{
  "model": "image classifier",
  "dataset": "drawn human figures in many poses",
  "train_examples": 195000,
  "image_size": 32,
  "crop_scale_min": 0.8,
  "horizontal_flip": false,
  "cutout": 0.25,
  "targets": ["top"],
  "num_classes": 12,
  "arch": "shufflenet_v2",
  "norm": "layernorm",
  "hidden_act": "relu",
  "depths": [4, 7, 4],
  "kernel_size": 5,
  "stem": "single",
  "widths": [160, 320, 640],
  "loss": "cross_entropy",
  "init": "lecun_normal",
  "optimizer": "cautious_adamw",
  "learning_rate": 0.0033,
  "beta1": 0.9,
  "beta2": 0.95,
  "eps": 1e-10,
  "max_steps": 12600,
  "batch_size": 192,
  "epochs": 12.4,
  "lr_schedule": "linear",
  "final_lr_fraction": 0,
  "warmup_steps": 630,
  "weight_decay": 0.05
}
Rows from block 4 of a small image classifier, named by matrix and row number. Rows with one number belong to one channel. Each number is 500 + 40 x the weight over its row's rms, rounded and kept within 0 to 999. All counts start at 0. Numbers have three digits each.
After each channel's rows are labels from the 100 images, of 14976, where the channel reaches its highest value: "top examples" is what is common among them. Only what is clearly more common there than usual is listed. The data: drawn human figures in many poses. In brackets: how many of the 100, against the usual share in percent.
# p10: first pointwise conv (model.blocks.4.p1.0.weight, 160x160x1x1), inputs 0-159
# p20: second pointwise conv (model.blocks.4.p2.0.weight, 160x160x1x1, transposed), outputs 0-159

p10.18:556513464494560531461543459460566498484533492521524456516480506535589492503527520490562537453510574489451500525494557578514499508532524518500464521479523567503522594487512554519445526505473590550601492575565535489563535494547503470488503552509505492515500447541516538453507465508501578580574439553568481519468561521580524522465532521539504512522541456491571538455470493494569518572515516496481459520508541501600532516527517473437546558550494523554527529539483522487517469550551518
p20.18:567471558550491478516510541436508466542516550518584577464449535510548537398461495549508579489511555539525509510470465522530512472553499482575523526525450504543493434440474439511502504433494505465420462439413532460534472509512476467516526479518513488496540523462413494489473499557472440532527534552533572540560545460486432523514492488525534488536526502521505491460509501492428392547502497490548531506460511596468428489521470520507496459530522516465442502533476513512466458600457494
top examples: blue top (33 vs 8)

p10.91:531556545550488499507520487501530505501528497523556480530546541555568593539530541510537585530469565554533507511531527563518501485548475516480531558550528539518562504581530516523541587524508529512507498535590547482535463518507525481530572541541523537496431508503526529517502543477500532512536555579529523542520535455527501522474501536507545518562532536535563542519513522524605528548517545581532504567559524491526507586545556515535496573486548534592528497529529547538527544534558541
p20.91:484461535487544542519525467513499502427533492560491479482424489504556527509534537540484505487518501522524430481466505539449580534504500407515515445525494548505498474469559518482485473552526502497455488526482437470490467471552546484556571564488505506535490454523560545523573421465520577531528352394453519491448497529484516477476458447514525488473475535510522454532407471456569492460467441476543544530509494527498509426448545477526480436460450530536453495445524462473500427481492470
top examples: orange top (26 vs 8.2)

p10.33:581521553530544592494574583500486586487545554469519559565515519490484543506504505491471546567538560533516588546513536479460575533564546537553523518545580532505515531481572525492494560523517526526528560579478498491485530578513549532484542528520512541524557536507560526518552548495509527497603529442513503482545490501497578526494528493500505504476502470505557532542544488536454573461473542517512505520529502591528530515489479501569515486502555491517517542537548558558475553518540523
p20.33:540434586464486594515605526532419513480531463578518470550535510539489533522516468508472440493512456557495531540481465466502518512511536505484503563504500485521530484535413516456481460515546488500548551495468496519535494518540481485517544497442542546486521538495514534487559482477513546466593579488522573531434552482561589521532544489490562504541414509512543456567450508457555510500535477451449417510560472487547534490495520548419485511512561485509505567493501485420502540515547480
top examples: blue top (80 vs 8); blue trousers (25 vs 8.4)

p10.26:516554523571498493509494506563522513527518496530537500509538554541559551516574519552554584528522550539553506494536528575523527512502474514470496531548524531503570540567526529557547619536533514503507508561574541482532471488510474474519583542521499563503466512504554505540509534457520550505519558585525530519490529454532507531492503542498523519546529543563532514565550503511588507537533543540518509549562504483547513590550542504526484565502553536595570481539502549522490556508549549
p20.26:450401558447521489508507452430472474463456477523545475453452466470555462501515485507525473514431514468474504471463451492450467617530445463529568466462487484510505512452525465508412519539536526483492574505488493487531475571491559549567539495505456557549514492481490431588525464446515589511500400488460492478461475498488553515550476425492502480539426556485486455527460488460486436522480516491577528528521509513488468514547543468415497497511501562493470491465448466465493485476424547
top examples: orange top (37 vs 8.2); orange trousers (30 vs 8.6)

p10.121:507584496543545563527515526562550485558536451485498531574559534531499554500509563573541533543513512539522549604542519540559501568524573502497501523471525479524563486508507528586518512543563479464544503530540580459513505493456537497519569518492545555496478561511515545494488563519560501533479536554489500524569501490586520506559497463471513508501535554568473531592547544487542504498563543548509453521522465556498533572542511532575459504447496512500569468525504504519514529468564506
p20.121:573436477528530574564500545534531412481533474536550534458431559516514493402473510601472514526469502534494480501520475562485526474499445501504466492516457566444559492441527492522517529516485573545440493484450597450489510487448508442482519462475469450507513510447502490513507515489478596514448467436517524502510493513439468490512486506467488525499520507557460499412568440481408491473455481448518527435470522457426448498503557568543458469505461534551495482440461501491482491483449447
top examples: grey trousers (47 vs 7.8); grey top (32 vs 8.3)

p10.8:510514502478555481532515482565508531533580524545563480538523505513576527478545564574536514460536583573511517542543480591563511545517519534495470460490526553541556515525538511494510503541467550542548527574555512538478461500491492469525504569500470551508503542585545540495534461503475563555579518540546487508520548556507470491525541568464537544530500524546559464537565525510558497579559553544555485517490565514541535560561522507475518553487477486545514533526455503515499533480599464
p20.8:480444523474536496544520488466416502462504538547451535467504512475513586464391501541519577457516554575442504533470473391518498466500481539525518484516487524491452535440572404423519571507501518472474533512502531531595491548528437470498431508523529488493510503487520481492547541559472515515496591474492581530503538514496464484562421519570469473474524525503475447484540528533479483471496499485533574556521483597508458426535474482498494519481481551467477496557547492528447482535469491
top examples: white trousers (53 vs 8.2); white top (33 vs 8.6)

p10.5:534514511507537558479577592512523576468509575499423535559521484482522525454506559514520553531516554515474560527463523503412501526578569509572555470525506569532496542543594538480494515514495511500512536538517523484527512559502561525508488523439480492546546537555542518468520503473512570521600517485559517476554514506483576498454554471493459511433494494531534492520527537547538534539512519561550517537500541587573536507538402518497535446500518528511527555547560545520497502532533507
p20.5:499601480506498437511438483542524529465483564454537501531435418428548455516468458494575588490459583432501472428494561478501443426471488455488461484520509526441433510497539534531466521536457486501511494523526462451490521474455464541488505538548490527534480479493500466501502530459479487504455464514505478470546451504501479444472445563489440527476535544545436571517426488497513476498423560518526507460487499467475506440479447439543492477553488526471453445465432472562433426442462471
top examples: teal top (46 vs 8.5); blue top (32 vs 8)

p10.36:490452549446489530521561541385529537535540533451544551518515467488525533450412525425464544548544499490442568439445545499507532531574535550537510511531531561528403567529554526485426487469507502437526474545518532544475547572485524544469503533525494522545542472515554537505549510535515532529531493476540519490536475570490491500501511523457542563438522475404526494527497512543449578522462528541501478539472538553468530519468520505495509518448533556432475503557546519555524441492479520
p20.36:469405502492486514459555541392461491455493476581482456462519440495504535500460494541494493506568522527476444495465491435511499458469438494603484519541514424544525445523416492520492499469486482533520492504448558509524551541521536453545559541457550484505525497437545501481530521475434523505523515486549495545494552476584602559520551430513540550548472490481542519571477514545571517531532441526471501518573513537544563470491470532492493522474537475470463522479552497453512561460434463
top examples: orange top (80 vs 8.2)

p10.65:534557509548467524514515530529541539475478514511541466516546524506560582491510563532493608522528557539567509468542551554516511522594482538472503515535455586542534536555538550497526597509500525475502458528550535534532492523482555514505555549537470522513499500519538526530514530504472531527508572540544514449511528532534550457478535549494568535518538534541555532563549555543518557580546574549506514593550547542508518525542507512528511516545506565581528523526552545485546526526554523
p20.65:478426545435453486516499475486506484506488488540513459540492479456502482495508492456463559534434507459499545370468490546500467496457425445450492514456508475513584548489445588526480504527477480455478593503510514442510478498505495479495593536576505558541493521435512513538513526519463509487515454442526592462502472470501518497535546419521530482563494466505481468605436485478542512413451513515474536493535512507457520561464524520498516552481539513516467506440511384559497497462462446
top examples: blue top (42 vs 8)

p10.133:500510555524466529511543522515531517551550493554593562498529542558525553484531507493524564521569476521559519468532540495513574582537450556480565515570549562512506512520491574537544515489494568516482487590529559523532496477487498597513549508533491535536508477501562525563593496509551514514467542596531515510501512596481539513503520519506578535562520563472494503526545517536521547563499529542461540577569518542497525549526524490499501547486515546538507493516521541533541510544493572
p20.133:479521498491505501414503516415465488459472508548464506452520457493538527476506437502502465527505501494551438542587519502488507508467491516499499515561522583539549406510522491519485530536489521497515531563423507497453508501489529449501484565376601549510520578535542511400483528523539503511480499471456484534539463508489470457529511478527488598462503639514512490460543482502483480474554461522588476495483540524520532536529485545497530477489474543597452474505568546435511453491512479
top examples: orange top (35 vs 8.2)

p10.141:534519447514529548583551477501595531581522574529585472468491483557449544473496466474469519476528506494510545522517540524442545547534550463576563521507465527518508519510555503482489566517546552395532390525493534533561538512424506497538508523518517508549527533585516570522483495477535547531481516452513509512481512458521576525500472496506566437441520520497550502568520527548541533553522536536534534460531568529485541455511537499512522582526540493536523472475479541527529446544452530
p20.141:540360554438621535470542491436365480400506513489512360611549506524496493521463461483457497490507479518616554547486562435508480455519517475568519533527526504510539454486511475477536466446477501481471473490454502459475496506524513471549475475504469500523491488471476485476492513505428490470556487473504499502459534472465522515502528476520540437556519486491488528481492528540467462514483493541489492526461472533477454475504443490522457519501554495472491521455495505468500484438428435
top examples: orange top (58 vs 8.2); orange trousers (50 vs 8.6)

p10.114:467515531492538519567534540509493537428502534534466552550517501508521531464488554485514549487520579539481483514520473531532535459513562556539519433539520548588514558546574480465557509519439511550536511508563522535522503552525475499546545522427547482500521502526542498512511459503544537545576508502534575536534500581558500554513511520565514573514574584513572539489506507543530555521463544539597499503492553555585541510525452549451533494536501551483521531458521489537575499483565531
p20.114:508518543497554474457516503466505469457485481464537442502557643612447580428525553456511428509452427531550489518518479508507492487540511472547544439500476526565499512482471433481561455450456479511437464482457487555465476503554514456535454462480479453483512489433461564491498480525490534476535481410578555484462579470498511491536536506554538519544474482461500479520490560517510484542478480449492534517558483554467447498468436457455454530459488485522490565445489459474469526495510442
top examples: teal top (47 vs 8.5); star jump (25 vs 6.2)

p10.124:484444515406519505496558554415487552522502535470533514534497466482500516472394520428452510507499447500422572486443507492493546491535525531526517495487454559549417531523513473469439408448477549479539491504475545565462502591528515586484484527516483499522539491484511503474522496532466522533487473460548526486528452588494478482539500509481525503416506476402515499504489519533423490476439483548529486479438555545497522431460488502470509501473527525377457531556537468544539439516518501
p20.124:541522491469547506512459464550531478466522544552544469546449516524500484510512515475453514495491525477554523488494494554441449459438466418461534455474465511482513620471596567486444417587478455442458544488584424441516497518493468525491496555554486562524493513534518443537517515440509451450462454451526497447463468479489489444463432530480482439472463513468438467529452476420516549452475538506476476451519466486516499503449506479465462508513492457529546443494494438553439457456553486
top examples: teal top (37 vs 8.5); splits (26 vs 6.2)

p10.73:517547541548484495526512484565519511543549484529522511486548571535556537501553520545545554561531564534544501465548535527504553498522474524475506525556514569528540538546549519564568576546542535522503494544572514485533477487522503479511576549519513552514444506527567505530514556483554536541527534581546557507533546463523550510476480497487541572558521549547515588571521486518578537525540550541487546537549489488539500578525544529552493560484549566570539481548531529507496529511558535
p20.73:437429619543559520514483522427458535486436495461486519440422477483534471523510462513502515594503537434454502494512509537473510515516464456481533528514532467499439510471585419432455543493525435462508507505557428540554486574515480476506484511553477505490429494541455410532576550598488488542459522488503555444515463498457475444522480540487476444487453492501444429507490511474491476509501524519551525543503467504541482547556460543481453559502508542492487564507507469577488527489480466
top examples: teal top (56 vs 8.5); teal trousers (27 vs 8.6)

p10.117:488528536538518495535502553518558520536551471556481559529544568536534572496494521491531568521519489484524526510562517493542516570523531562500576502554542522471527547529531556524556526534540498513551532570553558466564525504511531476540596528471555554509467539493553523514535530533545497482450540560506557530562504507530509548529500482581523566530503532447532587571517568485558525544569552538535529514545502506545484584512495589557533482526524550500493492543494540499518536549555537
p20.117:510437559528559586508515525507532469525524497557571538479422479442485483494479502437495510442492458460440439496562482468563491560535536519513483493552520550450468566430560411449455536470472549426536430503522538522484417514497444452532435467530466461456513504520509486450463502485508500487519446519494535537539482525472443464517466491545527469506558465502515498418491488464445480490462516404525487539444510546460386508538524502539460453492465551513484506535488456568487451525527482
top examples: white trousers (29 vs 8.2)

p10.49:531513538548549543506554623524485529474550566471427559581479519519487505473495557484496540530544586505567541523509512504422555520537579530565514489581551562490521533519598569527492522542548493457500578612540490501540551534498552515479539495494494508490530488549563534532501526495541510528617545502514521531561497476504579547494527474498465482496531463496521504514506461548491567470514549512524552525522494526536528524527491528508479459479483514519526532493531558528456543534556516
p20.49:454341561469490609531552501497456445478534438509491497491561522530514560522510540514419436528522453502412545488452432534477563553484500484476503563441489455544517487562466483444490494496567489504507496472437482563540439550563515488521533480456522473444491488526452533504473516566579475509507513481497557518458484470539501459502549501486526519457472498551565483550579503449545474499518434492464471487510486508513516572508525498461520514498486459544532547526499508418511544526564499
top examples: teal top (74 vs 8.5)

p10.125:558544555559500468563464498516544511464470476516544502535494479470526504540589507512506488507463626532569493505538558513536458521449523473468473535510543518523515500513512527492545570524528579567511508517486544518505558497478486441568550527561513532529462480506481557527515517512511595486608551557515511526518560481506543547471538549517541505539484586585438475534476471559546524497560515540534567551524513485535473556554503532541545541570498541579512469517518469474492571512524468
p20.125:527489512483420428487519495500490466504557496440490506568488532526560463493525516505570532507502514534535516519499493526560528533448561507503531571554560501462476458517453445487469549515544542488491565489440562488518503543498518563570515460569472555483539617598478439565490574534511523583561482522436495508543475530488523496525483465477497437537497451471562468444541515520422533472550474465522527512453520501469471489497530500515499424474605480463523535560536534499554443518537521
top examples: purple trousers (62 vs 8.4)